{"dataset": "small renderings of single solids in any pose", "norm": "batchnorm", "activation": "relu6", "lr": 0.0029, "eps": 1e-08, "adamw_lr_other_params": 0.0015, "grad_clip": 1.0, "steps": 11400, "batch_size": 384, "final_lr_fraction": 0.05, "weight_decay": 0.1}
Rows from block 6 of a small segmentation model, named by matrix and row number. Rows with one number belong to one channel. Each number is 128 + 32 x the weight over its row's rms, rounded and kept within 0 to 255. All counts start at 0. Numbers have three digits each. After the name is the row's rms in percent of the matrix's.
Before each channel's rows are labels from the 100 images, of 14848, where the channel reaches its highest value: "top examples" is what is common among them. Only what is clearly more common there than usual is listed. The data: small renderings of single solids in any pose. In brackets: how many of the 100, against the usual share in percent.
# convs0: expand pointwise conv (model.blocks.6.convs.0.weight, 512x128x1x1), inputs 0-127
# convs1: depthwise 5x5 conv (model.blocks.6.convs.1.weight, 512x1x5x5, trained with AdamW), a 5x5 kernel
# convs2: project pointwise conv (model.blocks.6.convs.2.weight, 128x512x1x1, transposed), outputs 0-127

top examples: cube frame (55 vs 3.8)
convs0.473 096:139187210135175165179115116135064117090201076186145136120120084157135131121095134121109191100091145097081045125082127154080123160116120136117111098151108086095128126152099143168124106102112147117082141170092158145109133114111205158134124187096107160144149174120148145101133159173127111166166152101117134123120114141056114105153129109099076139142114121156159148081093151057124108172082
convs1.473 096:101182109145139089159131151138145091195085153101145101160100099081134080105
convs2.473 092:112177137132109059165121114080029152146120103132126123128139131090130117147139102131106080141151132134051186165072145083113134164096125090160139164124154119079124139128110092148121140113205124165137078053107097160085131133094130132095091142163183102127118156168167144187097122111142133109131100093125103054116112133109074141116203097110152112116119190118117143070164156086138129073105

top examples: cube frame (26 vs 3.8)
convs0.128 097:105101072141063120128107168129130143122165144131094151105130122147117150134151178149119108118158111138071101091162155116129141097115154119096074148135126128104141134162143137138152150143139098071125214113121137137134118161083131135041084071173153096064157084088166138116112098171165135131103170143084127098160214133153116057185100132065168189138152145134145100129109166130172205089121
convs1.128 095:152152176098103174160077112105162184083097113126125074100156135119084124140
convs2.128 103:143068164168078091055182169152138156073119148089106157176119123175060156101094117106138085090185152122115165121139128124061134130109113121161155149146082155171073090071110133098149140123180093144154078134093174144120163148164056138090154138141090091166145068155175122121145130121148132084152139164124140135139126082159085087156121160161139090111097165117109182091114112127133093139095

top examples: torus (28 vs 4.1)
convs0.93 100:182123103155168113141123108043128083122145148197124088148152086098154157145128121088140123149103116229132100140147128075115120106190172100177149152112120099107143082129171156123125131132149055079080105143126114116133099059192155127078144136214132104085105128124077155061123154112142112098087107111135102090149097100140159099120139093112086111147165119093083154166141142084117133108143
convs1.93 093:108120139153130065163116166137084078073152167105090095158154154082140118147
convs2.93 102:062095121097067151140099096103139116064099125154109144139163135153130124078139143173180159092106078193125127095094150103091093161168122103082141083129149170122133114145129063139118130082125123115118110159122065152115116144097089153102129124143171061140086118094169162072139034185145136105096131158130121155065108174168144155064084097079114124173145135140122111148162117121138089127079

top examples: spring (43 vs 4.3); cube frame (28 vs 3.8)
convs0.475 106:192105152132099085144149122137120078153136174110185129147140157143149167135119112157133115127052079116186133093091129120119071088155150132121153103110126146127142113125089085105119137106127189095100059065158103156166180080125077144127101097127113088126161119133177125119184150094152134138069105156109175121129049136110033152127120145101127034160152082173154142134158109131119111127112
convs1.475 097:122140135149130121119161118110089067205167112158061068136142106111119115137
convs2.475 093:141137135134152146121110116135144131077102097113155097192109157141102089136199147145153077135136163128120115173109107140139125149111114093184133162132050058126092128073149125189092104114123166118171121161153068123123154159104099165116063133158183081142137145144103144159130156158171158083153130135107121104086063096113112166137225066133136085076114110118128206102114117074114147131100

top examples: torus (40 vs 4.1)
convs0.173 101:188106099162096150138095150115084120116223139080115162089060125107116145172141165124097093127117151101095131169046119135109091148157134155149134159159146170201135169115056144136114103159139115096116091148127148197080142152093111089115160091126115178165191151129136110145150082130058104096126104108093152156051111167154146141142128121117134072145126114084116121154149072150095125113125
convs1.173 104:147107135136158119145202172168172073112167157156104066148128134140138130159
convs2.173 083:110131099117147087076107114162111151179111182157086140092131101116181153177085172136125115078133165108121136166100112107120072173093103106149093107141094121131077114124095170168168152122149093162102111156127101092160187091229159054113110131151107106098093146147152123059123141090124169070128109107158161140072116127118128155134122113090119164150126133125175129120072072191173169142158

top examples: torus (61 vs 4.1)
convs0.90 105:109132182117091157119137111179092145152116145114149182224104123178154124149145078110108165145112079144118094134109196123126105143152098119130113123159137129125108146177077146167126127079123135113119120135107149176156120103113092161142088103181049174148176069112180087145175115136123113093128094152141164134111052122192125105110123089144121101205159149125167074111108079127171084081150
convs1.90 107:136134131107124112141224186146150119092111159143134067078110144107150109146
convs2.90 098:116181069069079127133136116120145141146138173141088125108162140146131141122057061147145076187137149137128128090100159076153117107107120134102130128123124211105110129175047163133158121091097186090102144124162124133187115073192089131158066107135125155141134126122152174115132151110165181111108110154093122148103066148125110137137189113105093118092165141155153124148056124189153076147143

top examples: spring (76 vs 4.3)
convs0.301 122:159102096172183137125153134095156071117125140102139075102131125072161112149110127098168159090078085127137137118102098088140079062168231117114103107156165155148114145165138117142117209109091126127153107052144158140126120122126119105108113156110098088141129132047190055130151155133102181090165086136106150086069087161092104093137114089136082141177112127150109124138111110124109160119147
convs1.301 105:098134096156207141141143153172176144156124183162158173157141173125135134136
convs2.301 098:116127131117081193142139107134072117149151124140093158157168174157108164130081133112154163106116079131176099136123028093119155127119109181109194123102137074057130108166130194176164129138168100107160159112140116159175127130167150087123094118125162122176131108085152085101112143134087114131101146092200156101142198121099122112072100105104136193117114145170122095113122113054094103138137

top examples: torus (36 vs 4.1)
convs0.136 088:171150106142073140122156104125111150179106150085128171087118117155155169138138150146182080095108183145161140170141132150134075145150116139072125122096100083151119121067129090070152112091131129172160120119103176118136078099138201152101158161161160114184123127138139068142118112096041175146159137110105080116138187191079113117144101145149108089076101105139143133110176160122189138161184
convs1.136 089:138144155141088143121094129154138160065072140170143060098122123166160174138
convs2.136 089:127126097162143162101184112082141091166140155174079094128143146159159195171148194098147163125164156163100096130130136120120113134195118107147087146115177112159153156097079055142103136167119047119138093148136145136137160056133141096126212094121133161081096148121098156145144094114117143072134151143123197135125147113148138133089092063120114178117149146151154107135098105122106184053124

top examples: cube frame (72 vs 3.8)
convs0.152 095:076169109093110108157127107148117170113094135143092129158159081182121167089119084126188107121139123102131162136156120156112114099149113084187125129053129102094170057060077171163183057097149083084098158151136131096128080128129174114128143174183160122101083156139156146170148125091182098160128143176148174122097161122137145149178100142201134076148119119129131170137156144112131154116101
convs1.152 111:095097120151161133128036095166164125162134165141122063133128130126158161152
convs2.152 096:125167099142086154164106147163094103099090141100112151152171123146122156162190128135062075096139094131134117169108207110116141086152084169174144080097151075134104116103086136137174106137102145097221149080128217149129128148172120152118154039095154178143132081133105138131183195116148132114128121124084105144111138108098099151108140173108109131150118105141157181151108122175140085145140

top examples: spring (73 vs 4.3)
convs0.27 112:147132091165166120149125206155145051167105145105165046129129145168188172155093163098111107195148081203165123076113140128114134100108137112135103141148146112189122195175096083085183141180157123132107181193126157135124117167120072115131117124090110108145152156146122167118101096100125129128140112093069120128139088145101156183154156094160124106126155138107129093166095103137110145082155
convs1.27 101:086113146129109111112184120095128138195145092123157175115079106099107102067
convs2.27 094:098126088161073128099111140070153096135163134142113083103169142146107048152106118159106167166126168146140124116084141180195167062181158082102113105162092138155153075137101082102154062144170129142138104136154054136113119068140114142153158140115135145102120129138109173174195088137191101148114145104105168207149076146114175069171111116111108162138135118154117156164120148114122137139122

top examples: torus (28 vs 4.1)
convs0.342 108:114102138167187090119158136124129161153133160095106180145118147197116118111086090114108118092086173132134110137160126161086159114135124066121120144226101178124052139155130138167069166089116071119089143189132157115148131107101168118092088141092082154119125143099158105166112123090110136098098082123140111091133174085109155157118143135152121101097204154103133172124208106164136124060120
convs1.342 101:158122126084137213171113066098139142166098105126111120101092127136160117088
convs2.342 098:107091114093161107133093067117137092115122121147092187162144161109150159114136140164139110130140138154144148121132088131163130138208141101093136098171132180104115141160117162106119082089105147142116143097104175122149108126102059163136158076099104216123090131145144152172167095082126140045056175106146171216102114112116145102126178193150091095161124122130094123069114113126113088088157

top examples: torus (26 vs 4.1)
convs0.440 091:136128134115166129109133179093084142153124139121165188165119168068106150163136151121162138239112139150140166176100213131181172089122110138060134108101163106078106151203121118094120096117143108146092092130157170135145143151084138157100071120096109160112148158094129153109190136176087157118109100131176142122133170067148134091132129146084094102107133123086113144123151126130179086103073
convs1.440 100:103098046122116113089121093111124090161080120129141152163113122088096127064
convs2.440 098:124134103137132112168136106139093123117088122125149094167134135165132092172090122169158163128159120147163157091063114115152112100126082151147189145108144107104161068141129130124138164137112124125117072104124074172142064140178149179153151196152133137146093085139125093157129140153152113166168162185094154070110038169121163128118013148061083139100164139142087122099119141169135149127092

top examples: torus (25 vs 4.1)
convs0.162 103:122106156114131208175148198131118077095135155151065158167088162120154103114051057159141114121121143153107096128098099086150116121093137086142127093134158162127055109143107153131128080153085159176084127133072131115137090172129145106036134092120174104125128164114143070045154164074165151123150163145137089116148156138153117129074153149134138114144144110166124171154111163104153139116103
convs1.162 094:139098101099135152137155146103156174219102090153126079098135120142174160124
convs2.162 103:183094183105178156103060099170143138104106114118098144156101131083147138152114094143098139119070162088151112175063120140118104165133132093150105117132142123143107097106113137128095121102199098121177162122162124073099104143127110084107216161138126135105151084163149145116104184152178139101145067125187120083166123184119102150116079091157145103124121194067109129158151157098160064160097

top examples: cube frame (39 vs 3.8)
convs0.18 098:096184093134104145152191133180172139160170139123129071131135123133119142148125101130110082139152219098145103141109078118148069135165087125118170152129145060125042090133123132126103148055141081162130126098150121106159109105175153082090123147094131114176118110078132157124139141156104105173161150089078106122152120098214110131147122119156075078054100137088092171120133157110125104161121
convs1.18 107:133077119144136068118110124170086148081116140077180134170090160162104118152
convs2.18 095:076064210174137152114075109147135131137136158135135175119071082152172108134132163121132130165128153168116132116156114119119093080139137105111129127141182132105132133147190128113107169087103117114190153153146140153163181107098146084205164095097149111092111130141125076094165133075155102184159194126119108124129121193117113116109194092105131119119154167028074172111115147160131126144162

top examples: spring (46 vs 4.3)
convs0.219 102:153162197104185158075138127075088138140139104120098055067129121124130170157198162102161115111133147135084170117062149113089094064145146148118162076125115090143134140179110133090158154126130141117167143108074112095149084091128163138054135102145145077166155102130109105115114180147166124038159170082114149078160087114122141115112134133101095138070167143100126106104089147133139121098133
convs1.219 097:098065101174151142058121165122120092169182156155123170143156144134137138141
convs2.219 090:191127128118141126129142137116137083142094133126141091086180194200117100062102107165105123111103122135101082173110109118200115109124190075109125111166115162127170189154084099057137148113093157149151166096137158070155167114152106136151132110141076122081155101145092159060153096180097138087139104104117140066120123123146056134097147162100109113142105105104137114123117134145094208164109

top examples: chain link (29 vs 4.3)
convs0.58 085:106125105189122079096107085167144170182150157114117164160173125108136143163152162134095187168119083113133130151148099118139141131156070159073075114159095194144132137183147164106089092161147130143120085110168135125101190174094159122098090075114132122158137109149142182142142157150132136106143159164040117166127174123104126094092142082103112079173144180156134132155184159137183134086078
convs1.58 096:109116110127141130100100068080098139159089091082083076088146114100104154093
convs2.58 113:174074104038090094175178133107177096144113081173138105118154119151114117154099154092157138098171121156174165135139131112159168123077139163127126127146175148145166155087124134163132168160148155136120183087125138087103093151202136092098152114154151166116143117181152132143153149094095126170097091113060209160139187110127055136123158142101059112177178101108157135141112123114141152124126

top examples: chain link (38 vs 4.3); torus (33 vs 4.1)
convs0.64 086:118110102136141140154145154163055218118130139144109085171197144142087137143131103139178100163104153142100065213144134167175131195174091196134141156117123138171135117156105175155176110148177134133136103129121164153131132148109136085138072123148093105143150122142086123138119147129051177165130113142098106091151175118138174134118093114132106207116123077127105131154155185092147082113094
convs1.64 085:121131158144136112119233161127109071112196153123122121126149139112123167144
convs2.64 098:085081159058141126126163124109133075133143043163121099097185108203147121070129176070092175073060136089138125142147100138130137115071085096148147155141127124118121157095097076106141133142124086100167128074132130118155136107079113120146099087149155114114197086161053151173130152199105123128147114138103106111143170127139200161137111102114113112130124145093119108137125157151112062151122

top examples: chain link (34 vs 4.3); cube frame (32 vs 3.8)
convs0.280 098:131082080122169078131097102129083159187043144096088096123126131115160130112083141139052172137131166100141130106117130167136191110122106155145078165196133148121138139073095184136153104176100138092162117087143133117111069163149130144098119171193108092091124143138168189162202149127131113107199108059109162124118176147109151155149120124129090115123156108120149154159174099122135115102161
convs1.280 106:119125121115113149144120115140170162061135138169242161134120137132133150133
convs2.280 098:179077156136145144122169181119144126162152091142162137175076132156104118126044166119166134149093132116123127100147176084158088131147119100130082145108097135064120142167164135128144152135117109111066128119131118137080124109110127133143129109176123168177108102147134176156199075096071122166174099158092101164155130190147110145143140151139177078048097143158124169113181133207135184161145

top examples: chain link (56 vs 4.3)
convs0.483 106:125166159117146079172151156150091074143109120084126155158143137166164145143118109077131104152131174095144122188167075126097066152194046096184108190132092137124161133119119167101162101123128154090097137118193132112150129168146124101084144143145119149153121097078114167141132095082156120156144064116075100112150174081122110160080091162097116140091132099118140118105160220130107181097142
convs1.483 104:115122138135155115120168177149140137069064107136116160182118156123186167166
convs2.483 085:167084119135189114061180254136172122125113119185133085144130138168094162097139168133134144157131153127115128078095159093087170166144152123142128163133103128126158102128152133105166139132076097109145144139102043140205132141145176139126166089151147164141130137118103111132098096088118109116144126153149192150154134190110122145128097117099102133152181142091122088135159131134115153177224